config = dict(
    model='image classifier',
    image_size=64,
    conv_stem=False,
    loss='cross_entropy',
    init='torch_default',
    max_grad_norm=3.0,
)
Rows from block 6 of a small image classifier, named by matrix and row number. Rows with one number belong to one neuron. Each number is 500 + 40 x the weight over its row's rms, rounded and kept within 0 to 999. All counts start at 0. Numbers have three digits each.
After each neuron's rows are labels from the 100 images, of 14848, where the neuron reaches its highest value: "top examples" is what is common among them. Only what is clearly more common there than usual is listed. The data: dead-leaves pictures: piles of overlapping shapes.
# fc1: MLP up (model.blocks.6.mlp.fc1.weight, 1536x384), inputs 192-255
# fc2: MLP down (model.blocks.6.mlp.fc2.weight, 384x1536, transposed), outputs 192-255

fc1.538:503468494500518500534502462503421437557485543563524510555546523516506471490556544534440524600453492538529485529447496505434479463470497440547483493527548483523513501516521486520488530472543431
fc2.538:535514460528531463543512510502533538452539487531518563414474453436464544472492573512540493505458518495568573503536518508513501471546480495516531511419526568528469511548559485463421504452420506
top examples: grey

fc1.530:472403472485488524505417505494544510531514483560472525532501519512497475488491486450511550513556475499495433495512592550474525523488411470558521478545553482579483475554501472512471414483451438
fc2.530:568498518460450513496474487464456492536501525489493453518522489435479389540483469446508441478530559443503453445459526467511427521469481503450535451581544503525491452455496542523508523452528524
top examples: mixed sizes; grey

fc1.26:552520471483498490563492508492437467497425485504500445575528496520522446516550491522521467494541465509481471485448568476473457545476554511515523477569509494564466482493501515498432563500489496
fc2.26:518478469496564470504504457472521509556484525423532490522532575426472558439509445555479560502543431469488501537470494499527445514509485415461585459511442483521463466488499555439491481514447500
top examples: grey

fc1.636:495502473444495486501461490485493448535443522601414479529467501539499502442517494538410466555552530475492452488486554420508434445500378449552573506518618510564498562483493542529485450567516524
fc2.636:519507518406497448499586480463529512517501563523466555504462554535484465506506459489458495426490505554539432562522509521528522523485486595488467572585489485485505542437463451542508493426501501
top examples: mixed sizes; grey

fc1.6:505469424496481473542439513505353477485501499491460442590444478558525491456608514526530483493496508519443511520466551541463480484565521457540495493584473521584485543492462507494409538453532459
fc2.6:490435591490501553510507496538433506447590470561537491438494518533501474411512521507552506528564586419501522457542452492547497506520457459504517516493457544479560468549504499426565534466525494
top examples: earthy; small pieces

fc1.430:500471411510433527475507381491442471484486512482425492567510497476462465548484483556481533469455459460527484458511506428474490486502482425496476477492556519535542514487488599484474512576567516
fc2.430:487442506560529536554541472535505514453497524544567530435526506499570515424472502463539502432497477474559550526513489561542525493508465448492588549494469548489493521543562406507539572521500455
top examples: warm; vivid

fc1.652:496525564457485496525560395479486467562539464548532458458513532521532439491470486538540503540551524430474452444461538481471486504421460545462492493516567464466498533501502460533491442511532507
fc2.652:402480513524548540515553524420498525528567469495562484511541492426535554426574483501466459491518557487443442506496528538501505444623504482430481490554455538466416510470462473486487583440533560
top examples: grey; textured

fc1.612:481474477514510462493502483460473521529483515604518499561451434550470478459558502525506512443503493485536459490548525535480437459520460413499545513504508461558518511491456577450451526494551523
fc2.612:474525452403478421595460566562447411463453500498521458560516516590475486450506549561486511538456477528513559528472516432469539441479520541535473504492443477455517595511497511453531507502541455
top examples: mixed sizes; cool

fc1.482:405448492495526528435540502478440524465513493497457453528507456512537513509550468474514459540502600458453498453521491454508477497495433497567523495510592504564548572513547599481412464560456504
fc2.482:514479480412479498579454549529465516496470463588500506507496470532445437497560493508508612476460469429527528508461529459504523517455541510465446465569529519537496542544515441533489545470515487
top examples: shaded; mixed sizes; pastel

fc1.465:522453434460513480581417496537469518516420510465490395576535515633567524433551536536523479461525444505539514497477469480378502460502493502463435508537480460487495561501488531511465540512504469
fc2.465:454524579488493516377495491524472508437537543512499482448466505519503509469437491563537481533518528522393527500567507467574448544525502505515497487508534475512542451515524616486563453563493527
top examples: small pieces; earthy

fc1.522:493508364472470449530438444407528472497511508479466474510564499450490525483506523551431484576464492509463526529448485441457444399479497465526485482579492524513517530496491522480501500480495564
fc2.522:451470509512442484539523520460524576508502508462483526467499486503572458511511505493555492468481568526558446489520532471461481561498504535484493526507569470518509553493537501517552439454494516
top examples: shaded

fc1.392:489422533476495470553471485531462492476440514550533467499565522564503545391561517483499436491438527471514529509456462488508495465469551501532479469500485492428440505508515494565515516499551482
fc2.392:420490513490555496373483513529468531534534550483497502453514446424530474489492484508542510481430512492551527461436497470489511551430476502505549527495504532559499460518521492401521471536416456
top examples: shaded; small pieces; pastel

fc1.604:447528494456519481494518524505500503527507492496518442497491488458496466507542491510503554450433543542457548571523558535508441481616540495503476572561577500477518526492509486429485493520563448
fc2.604:470540480565462504513470484526513478494530541540456449534481501628506564457477514486485464500549514461518509548529517488476501496515432473467480529457503441449506573500487556585502470541445469
top examples: large pieces; vivid

fc1.278:432451492448496466560493499545452473522506547542490482469494504572491505439519536494496514554534515501495512525482493480409513437468527510527506421480563440439444517543541481473514473486507422
fc2.278:539513453546522437488510545528507538471535541453439525482520462445493520529422421488522464471431426522440513499442543518519450523453502511475525475461404574578520480469461480470462448563449559
top examples: pastel; shaded

fc1.687:455487470487472454545528394430489420507445514457467481543537516505543486444504504591490401489507455515463451475486468456483526453473459492463526517537485511449566513434440597500535475578464534
fc2.687:492432522537481482491500497485518468462503579536449543528488508561414550546428475481541506519422475485442506523529533493530513484526442562466483521472442524477541530453440475498549436533528533
top examples: dark

fc1.521:462480477483491477524494413441530510568469499441464526594552485454519526442514482529487460490526492580395507581429532436475471482448505509465462486529467535493494509451480507491422475556526533
fc2.521:445487515521447526515556499454525526456530518486445527528515518483461411529402473523498459485479525458442503450564509483529525503525456538502451519518513480474573569528540524488562464509478507
top examples: dark

fc1.388:458457477456526482491526435449487502509471508465501422530548557484529517463510472478554482531514535546429472500504435500503430512508511455476479458526489485445508485448514472440480511557516496
fc2.388:552389513468487509476510513539472510453436497518520549476484512515526413606460539537580489470459555551488533484523496448473533526469490539559453491447548527483560535491546502481528498520554511
top examples: shaded; cool

fc1.459:427429455371475472455522475485515488491472474478453493481506535453528412495463513555482477500458477471436517504471440488506446447431450443557432535538508455508615542471498527447574462538465539
fc2.459:568519513547530517594462580486466489463516504537558505491538492510487564495529479407521457571542549520567457471490503486489491492522498563493487549450479501516462532493519461524572538433549532
top examples: warm

fc1.730:457480553468470419518551479427482448549454555553495517527436532482477520441480509493497422479520488498544512549436576447500528453493479485467516457501557412487477495530407477480457446436498504
fc2.730:463599467517504501565443469453550563528607542550469532496567496513470517486524478487455528505546453468504493554504506443459471409548482524495493509496471471438522476565520519582497451540451525
top examples: large pieces; dark

fc1.50:519485514456501450509518510519479488481471490537560437512566453550511476459558482486505468551438553430388501492464454491482451448509464472519509476559487491531524485451517507427556547515561515
fc2.50:469469507458466562521509484530441445422537516491558540523585471516552462463508520471563476496508529450511549506591405532516515486557561482418480554526544477539472425452532542464579521557487531
top examples: shaded; small pieces; vivid

fc1.327:416433544493487464554501389503496433559500544551438512508472537505516450505423477473512497513560432450464470490539553441477501563529425491501500525442465514515493482399478497451519464511472503
fc2.327:481529592454463501481494488442477412515563487562519511501468466506430479474462488501539485556547562454509437516540501469582555419549526415520504477481462495452524487481459490516532519485453550
top examples: mixed sizes; dark; cool

fc1.348:448514478485497443491501461498477477563428533490514454546516395520522514454519457553493456466492508549449520477475518428486462474473497543508591528534494478472446554469507509409572473599518469
fc2.348:430455526534506592502469453504481517498489559490468557477547512500466465470448524495501522472431516498525524514504511411499487522445391494533538476439484505517557546479531611429555484564417442
top examples: warm

fc1.694:533454523394502475450487458461511486560494546453409471503486535496487393498518476580478452509534542462425470442441495422511515471455506495554509497538482506472558479532506505428445470529574465
fc2.694:509463479488454526563492491504432497440519463501560501529488561500538538504526506482476519478446545536487498513531509581457475588492532533479480530497599529509464534516546494548521511472503537
top examples: textured; dark; large pieces

fc1.706:459523516481475512528477481539441491487495491524476533478479500521471538451571566550492481532527503546461539547523577512523506421484502496501493501514598466488509528539549484539489488551459445
fc2.706:544536556496483478433549476511522525512497457484462533465455505483572486517473462455450432497486453501557476542489469563534559505450521498591566549462548536459498573513535477545488489550493502
top examples: large pieces; pastel

fc1.309:508515522484510521500524439480481473449452482570436483480438496516534528532598515533543498499520464442531447437563601480519501452521513536554448469525527510434560503448502510490417513540505524
fc2.309:508529535441517478410518462492494511501509533497473430538501426536459492548453478500447487492504516502466501529516395516560458507509497496583558503454490401535567476490498508490468457418453503
top examples: grey

fc1.700:505480418515482501406502487540492501498427519510538462468543526558554495499525554518484487426517488567492548547410477479407497481528509507451498500533474471502482560476501505490414543410532461
fc2.700:423574488514543535454538452504486438529526468523550437487554495551522525411470508567578534520584523426439498459552445541478453447524432406498555494500480442547482507531506520480532473464371494
top examples: shaded; small pieces; pastel

fc1.351:508459477525489528463431495454530489501481554497467481521499464482476480488530489597400542515408455489490529506458464380506425409487506495483505630497558487567566547450447577546470511529451537
fc2.351:474496480473506468483525555495422512495535455447472570548572537495477485514545443426430519568459541517434503497549459507533487550513492496519537570528540510506481610494528581486514476477483512
top examples: dark

fc1.519:468415507444524527511526409519485522594473553563510537512548504503543435523451487452488469451472510495553498542466453490468534509454539528459485460520518506500482530500472532445512480485545442
fc2.519:525586474499523528528505513520500505472518414509522568484435398525530413484494516441557472518547456486504470515545431543491543516492544474490564472442556538469488481457516518487512558543514544
top examples: mixed sizes; grey; cool

fc1.414:493508378509438513513490401561459525488464453463435443492514502511559479550449513573457534542535505486443524515434504425486555518496419447538456514507516468544533531506476486503519467545482476
fc2.414:528502509452436438447469453505482466478475529514539422457485547490490499529487483485401515417469528465555472490518473519495576528498517442541574547485544485563507520517495515529503527466426529
top examples: warm; vivid

fc1.578:498451482434445549484463466497562467437563507486500452531529480506450437499538484455502519484486496478407486534515535469434466499498497499495530514516533513502485468472493503481416534505552464
fc2.578:443451473472511544538563524517487531566497523536503535492568509434515510544504516535480498584453515459470487536468508608465460498555459475480461575515537465562491493454522490486513524423482497
top examples: shaded; cool; grey

fc1.329:511443504458454501432525454427422457537570515520484450504469521507485501511468497504466464514536457530494518479521486491451401478466463418529485447450588483483519419422478549449414503524418523
fc2.329:496574515528511521545484558513462545455488493464513474514477543557549526491531487482503484505607550490488461461521476525470495583559447504482568583498543462515463435489528474556573479397442511
top examples: vivid; mixed sizes

fc1.153:439482399492459440555488452460465499511495532478427384513513402461561450539524468529531533472475537543512504493502549499427455488521564502522467456470570514516455576488440490487437505515581502
fc2.153:439509536495470517533443494569524462480454486537524480477506472610564568498474562456559591505562500520498565580470483512492526453449533576497464391433482451457475559534482449476476464491432447
top examples: earthy

fc1.493:470516428496512448492469494528434456498460521476475439564502548488496488529537536566481550521499542486494511508488500472435449518554469530585535544641523430558515467550496560454473462454483383
fc2.493:469532569551522492549596457468499495529499540416459581484469503523560492457521459505504468492472512493468508526482555472530535493448472497504534414511464568447475557476483471498510413522549497
top examples: grey

fc1.36:532421510482533446566472515506483514497428499477536442535560526515525559454531490524508543513487510450480471465473487522362477445438473516573518473539490527517498519455536502530469570592547505
fc2.36:475535533515464559409482491538501477515528503568505603401422461517475493536428530451507504523447483511504496587512504502591517494546490452490534491441554468511478499535470514511525471456462507
top examples: small pieces; grey

fc1.61:424461462479500476493526510488488461519498561562483515508454539486442511548553532461507513495442508514506534580497506465484472437524518516543478446508494482468539556499513491504488464531546498
fc2.61:534505464511485449522551583501579544425532486485497513499517466437453503457421509474506511449482532495512497505477516463491532449560451541485541455484436557545500530497493468433414469417542534
top examples: shaded; vivid; large pieces

fc1.523:418530508523528434528481538524446417513473528459436514507522554501472495503433496477487505559545425524431535526456528497539464542468446506585439464534468505499531519512526541495499415570465498
fc2.523:498488543534553568494495552520413490474491532535580474483489552514433579496559528460477509466494522473540504450485492464491568500513508494507648427508490482486443445523576466502462517408537477
top examples: small pieces; dark

fc1.479:447563474508463511475415485523426503466508446491503481524533536479438477502484569498522426516503506473492505546508485512536407522562482431541461498527497497503534492562451583526520490480502479
fc2.479:464465562447551566556508460491479469514555487549544433480526542578468541417486520546475500514530532417474521480547425510477502420568521521518535557461555465535527464544516519465505545450509447
top examples: pastel

fc1.753:491511467501552494528466483487494527502455573512508500494528473531513540444541535553451513527482474536500496488490508489501492383504500437480504489518518517507552533502479481519427545492473484
fc2.753:425498473444469477523553538454563433442536537365413550463478476448470441483493495532462456496453555484426499485566638473544490504581437519512531527532499563485541484484526546472572550551469577
top examples: small pieces; cool; dark

fc1.561:510520521465531523582488500483464461509525620454504474592517468513429523447514488516472499570463533495469474477505549459504488497540577519463559582460524476529451443542536493451420489460507470
fc2.561:430507509525548501495508544461513546481536459475517476469561575468449571442524482536530538598470567544493506511472520525517483512537528418584486583458462486451539519561498487570473509435469466
top examples: cool

fc1.339:438392471497484544474473528493493502483453488511508555492506479468507476563469507464536505544458456514433519494474468477516485520463445524540459484513462487459559510448497462451541425530527515
fc2.339:509546489594489522503481496506466467480553524474468498573516477452475511510542498504508525438448508496551451467504559488444517548507501544434577517512496487545469518511480508512519480469476480
top examples: pastel

fc1.360:462490524523409530463462437500467512518515516559552531494448501528493466501570544504500499513526520453540464560516456546499453517502504403581479474506547419526520531558459473520477526488475497
fc2.360:526507494469582473561491529481506485439516533426519475468530606492471508496524475512541480488470501450454519498524528507420433471462520540518452517555497492529541573571553566498454481461524493
top examples: pastel

fc1.212:496534489483431458516518453469508476599513566485446507501452548493447562515490463531411486555472456420439497564518554481500547468551486461520553497493539500482463522547498502484470461519474464
fc2.212:538456464524467453436486448461461482546465502546482460489488412476533445502502442508536464425529543510489495467460443516476464543504518519477499488491472517506551501433401560402499487477519560
top examples: dark; large pieces

fc1.385:551462520483528458499487533435498495567458629517522487527509506562466555512561473517416460523467553492489467485476521446484484509501551542446566498575489521439448512545523508447441541466601452
fc2.385:430457466408439497420536522498547483440496501466500463446444521502472415505473552505483472503440487522476527553546540463404483465445407493571525496502551549534501486486542525503515577514481490
top examples: dark; mixed sizes

fc1.399:492494447507454514536528411518469492555487533498487540503506478484557522558496480485456498451467500550467517566452490502498527478495489498469520592497539504576507565461461494474496457521508426
fc2.399:502551550496522549509529506489482532558508529445501452521583486492550539478430488508476469584503481483497534494446511538475448473467486493456477498536486517506445521473501537464555495520498474
top examples: large pieces; warm; vivid

fc1.476:430446512439518531519415483455461502595488514497509481502492516539480510511540501522527581535394540488523483508439475413444477529481505425493505419498538443456562501556487517560391448467506401
fc2.476:558485493448436424478484419497527485471441464474505416564539485465505431535469450553467533456530509545414451442481519534500510528480560509534521495545501516458513477418465458459486541557552576
top examples: earthy; textured

fc1.239:494455518490484463498489397516453529538439555473525453568488491469547432464508484476475526464474474484455510507486520507444511475459537486495538484526532510554445520466494536442507546612534490
fc2.239:461503453542552501501493496515488542508468451553439558466530452456505482472465479484542543462482513441466508489489533467550446530501424424505536502477476558453566553542523535378486490520446527
top examples: warm; mixed sizes

fc1.79:514445527446547439499489525474465490479558563445494539638472556442440485475568446470394430549538541542437469480472548461478540481535491493538445572605492524559536564501546532478459468511504471
fc2.79:477563448487481476496505534529433476506453527467465478417503416441525435503477511546482580496491531472543493471481551494474450545495472500495597400523557482548473487500523541460476482476483488
top examples: grey

fc1.696:350461488454563454523538526494433458544484468528532539479449450457528463520475483446496544500438479528499525581488516507470502500515531528485538444510501506530447504435520503455417409527524477
fc2.696:540519509547505603487459483501500522459496495565548499533561467547548518488505523495524535524500516499551476481513440434502515503553449402549588481472490519543537487492499597437537613505519521
top examples: pastel; cool

fc1.486:485430491386433500431475437487476507513434505501526527523509560477523464533482526503518476466429464454520497507513481504426560449575544479470474593489504523525519536437470612479502521538523514
fc2.486:491527484583459512442550413485527465463547559511521499483471394492474481455609536492467499418610511533494440510565485507570509473537527479481547519511524484527491441494485428561494561446477524
top examples: cool; vivid

fc1.148:513452520463527509562442458487513502602492517502506475585523541535498522504565474469506546525527472548530426510431490503455513492487550492526534508560528454514492516547531482556468506519463410
fc2.148:574489467485538471545522545506509558425502468506478521478516497463518414469463479489451477467516535461451509471482507439580482509492459467494452473464495599518513517483548479419453536483558532
top examples: grey

fc1.62:428499519424515494489463442491430461541452480522429537498498565549491484489539531466512530460453438493445475549446517481453535464505494473491447492518537520503472489512484545536477502553541438
fc2.62:523537526517454494490515476495477484547557491551513449565484557562509517467443480481508419461551467454536431516483483540508468483478431438463570521500567472565506480477592426492536452598445511
top examples: warm; textured; large pieces

fc1.733:511495466444534476484520518488417510593493576497414538523483444487527525441500523463530557495433435512537507554417476529498531508462524499478544435511508538534451519537476504468450526508519465
fc2.733:450484448487495511545491533526533510451484481514524520491521561528480531539519521470448499533495519484454496497473516454423525475533444471535589500423498529489518520493529586477553521517470530
top examples: warm

fc1.642:498497401394463447517454479519522506494444490496501479484506512457491494495491517591478496627480500465477534453534448481472483387515508471481466500560541475493546478483556525433494458528535508
fc2.642:520521455462463493525463513531524545436457534533575442460550450484499545459490565514438567504430549523595573516470508481480529454490520532489538429442452505483497497522501549500485552462511466
top examples: pastel; cool

fc1.708:501517435457445492474519473472441492478483507470524439549535427466556401554503513475447587508396495487444475479469489492476445524565528491487562447519529518543463465406457553459529566464532546
fc2.708:489535486471479476527507497443517497515494530417495524552536521427446546453499445471450440467550482554413483519552503550540488458500531465473520556512482538565445457448477483550463550471479589
top examples: mixed sizes; grey

fc1.644:448518470466523438472409446481475473467519466510519423583538497478504507455517523552459491502515508487431418470507502503462422473526463435563554537596462484479527482490469600516441518478457469
fc2.644:537517558503528513555534511467501451528547518470543477446531492490486503485441505572407404481542554471473447398537517461512457455474483477451505528477499554507485504498522577536533515453501464
top examples: dark; cool

fc1.192:505418521387479439525506455468450423542498645505525528577514545485485563511577545500444470555415525464517496521475475524487509432495550510461451470579472501451496506469480522466519512529580492
fc2.192:459479497489546505516467517526481596524588466543462514481476418567517465466494524518545534499449445556518531527487423571531466509510515542476477535529508480479546477551481507540562470534413486
top examples: cool

fc1.534:475432484500510560576545487464455494561520434490494526554545490629563529468492487498503556507552591561448458519490434518465511447482504495454467424488497445567481598521497479505412470448531556
fc2.534:510595453509530482517545542477533512571438503438426498459525475472572488539484474508441521499472440552546499531419530415510535505537447540502556450511436575503492575457491501533538522470513502
top examples: grey; cool

fc1.461:498474498475429432526529511473472484467558499486533480557473530502453578427483490521470434492488534423487487511494580541483503453538502485515500528541477518515462534545489478383448479480548477
fc2.461:494528456514529528513511510507459524443402451523460522511582493561557571556559467462486507495523530446478480473476460499526466532462477523500450491556530528525545500491505508406434467515532536
top examples: warm; large pieces

fc1.409:423511406528490510488494528514483505524522485456530542502522458494537503538470496465486460555485466538428501586482523490518480523486418476483516470536508458534494461482510496440471487543449449
fc2.409:427573489515491490486539503487511471479497530439446436516487475455553513497525524520539430491497497434494449457570495528496485443553482499531598523449468473581521475499467485485500524474431532
top examples: pastel; vivid

fc1.184:470523459525478573439531493504515524501501475546501429466497501473568425523574553536473530411483539482422539508479505468466491523516456488513463534563592487543540527480493459451486572499515433
fc2.184:454555497594474561533501502520489499472505562563556477489527457579489594486440527476492519498495497450522538518477468528535462414589495462478524489438451462505450447513503489525593538461461459
top examples: small pieces; earthy; vivid

fc1.384:517538493540525505525532484528463513533540502586534512495474453517516485469590541463531586450517444483490532492447508480427455499505497540507525507527520528561472548560513496489463533540507438
fc2.384:532508479561505500465491558520530434520529529527534577516478447527443518478508505463503516504559472561530495549490453512508483502492474425501546485417527405525470518490511503556520449490473501
top examples: small pieces; warm; earthy

fc1.503:496440467517538440489476534512500516545438481557497512560493407497530447500565490545545419470564514577439516525455528538496446500480510526471499590601538429584533521466503500471466437546501506
fc2.503:391445473479509535435487511478518542459492458472451481555499453525557438499527440528565458427525493521505503492544505513478497518534433523570565614498527496527512495398472533521538519550425563
top examples: vivid

fc1.483:501461515418416542518437436454507509515349487523441494506534564544534451533419539523501563477530459476525509484450529394457566513454493548565417473484496539455512459488446530524542483604580506
fc2.483:510550460623454532433487436484449479504576532565505476526520511522534505416605506453569511430514522473542513565498466538489455402496544467508547535474517412562453480567445461551469492479466475
top examples: warm

fc1.389:474457469429428534493556477481503490471424464555457425518474541585557462509530522569492534502505536462530474566538446471453497471443417465525490466483548477498591568474462535507503508500461519
fc2.389:486521436467520507477512496449544566512491445431499531563510487485437495479522431517426518481571490496466484546519493457489502445510550503462463489504522533533480535570508484502414490474504569
top examples: shaded; mixed sizes; earthy

fc1.67:497447489475498502524560464543491494548419486486487451519573498557532499486460541525503497540468477474547550481414432521428540484465523533453509469500502407499513554507525501399516496513520414
fc2.67:487493535528546561476582576542533521464580534498507567435486535432522498488423521466580491504507488480543533550505498514510439493514436522471498521447523516577491520559571472481412427494440463
top examples: shaded; small pieces; pastel

fc1.510:479543431418528475539540526517513498463471499570561420589524481538463508442575544500467575543518541474499448495508434507421516442526467513501530436575518440516491539533553496483516526427567452
fc2.510:478489443463555517589455571510459507442482496493537516490518514484460508454486569588438532466415516515475532494524513462517475477583466520484470485506478510522525499524562584473503527419544496
top examples: small pieces; cool

fc1.585:494492436480438473528464379511479470504543498431437476512469534495490492528512487488527553499521436492499492539521553561490474556540501379519502515488508485517513438506441510501473515474489478
fc2.585:470484542480515536436531530553490520479536487499450542419514482470526455508427497487531469518497571469511520496523510450575517528579437481499502490451538549459600533514548526506573490546503467
top examples: earthy

fc1.280:530511484472516453490545532534435551499490472534391478495489527495518460472491475476477498485482461459500527501426496488509533511505504486560475517553489532552499591548550469452496471537546410
fc2.280:469488504473517528533473514521554473455460472503539525543534511539463515539504524521462441538553542480432487475508526450480473495517475496495517490477470505446523493479520531476467491527510538
top examples: warm; small pieces

fc1.282:538463505416514528481433456537505459520414500517520443601532476528458490488538520527473511492565448502475507503510542498501492513582491492447538465453495487517522485504452530490477532462505443
fc2.282:489409518406481490536504477446476429486507541441498437622560534513459482454534485513532512570485549495497496501548514504501451434462514496462471533528470459506503435472466533513464503566537543
top examples: small pieces; cool

fc1.258:480445483469464454511509466479537503512423584490468458483520507495498519477471530495467491550488482515509537516486472485504477453455444459567428474457552502415509482461479523511525531479524558
fc2.258:542513528549545496501507575520502581440566491470541521452484454518474486450491490481471471485516539503425556461493456535479501491515468564518512506456513541552495496513599515486487466407493486
top examples: vivid; shaded

fc1.577:472517504510483540540537500514489512485513563493454475543489530606497484514492529516491431537496494479484504508556515550438449470513432430495493548507511474584535438545497527470509474460443463
fc2.577:542498509528590521522560564549522558465575398556565541485473589471509528506501512508520552489545486503539498506484532559471529491548514496493482555463473517579498579542539477491498480373556474
top examples: textured; pastel

fc1.134:463528455377419448467534459423503492490508463467520479542449523473546444507484523500448538525417532501489539500554517488400448462519512417533425547523557480536535516473449575485460460540526546
fc2.134:506544478589540508548572570536515565521579459487512486511559562485501519539480429495486466496562501452512425500446526570581513475562385501455425549491398534552545540553497437583531504425541503
top examples: vivid

fc1.240:392465499501510519503506523487443487516541542532457556523471535550499515492459515504534526576517507487445441513556587469459455486506450453526485537603529475495532478510541562540462490575541421
fc2.240:559488471528501464524586518514592517456506512536549478491478424487515473499523476512514467459531600544518477490519552546478491500567511501489632538452546518518486552443484515470503525422540530
top examples: shaded; pastel; mixed sizes

fc1.169:443441437447444424575557473437522464463474521442500474508484553474534490529457506517517485514508540501488467615521580501466540420539411492547464486556519522520477518430440437526437495485527520
fc2.169:456488551613572526468509499449558540480556512583535555475548442543466527433504444460500462478555486501538514570523465505536427463506499508456551490442478506433510564478469574518510432483488555
top examples: mixed sizes; cool; vivid

fc1.48:469487539458470526530465434443489450510474566518528484498474485575488505545490530530464464539496486452467470442504553465497556524465513476442435574488460470533586465423445528512467482504497542
fc2.48:499515559506515425525506519466491492507538511521524494505505522435532547418449486476497497535503478502563479472484470481507447487526519449493536544444456557517439489498515523421541488476441513
top examples: vivid; dark

fc1.161:545396491422522500476509445517548520581453479524500469479455462565506519501515471528528483547470511430426513510529506460501518443525490448497517512505613464513592527545509480501394456509504456
fc2.161:485465517506471454520525564538456509508491480530503481539487532472496507485452466494575495415514528493497472495452524591460505511464553491473544499582510442507422450470526368514462458443505483
top examples: textured; dark; large pieces

fc1.688:465508511514525492508434468484433474490515498530566503528453504477497540487551514458413556469463528512491519494433505486469469527505535533589497459604489442478487536539529501465530488460467418
fc2.688:457523441587486449519490485526496515544510503487477541477531507425497533501492509522575550531498447501483557557419541521529392517480509389516491523554444489509496539583468496450511492512462472
top examples: earthy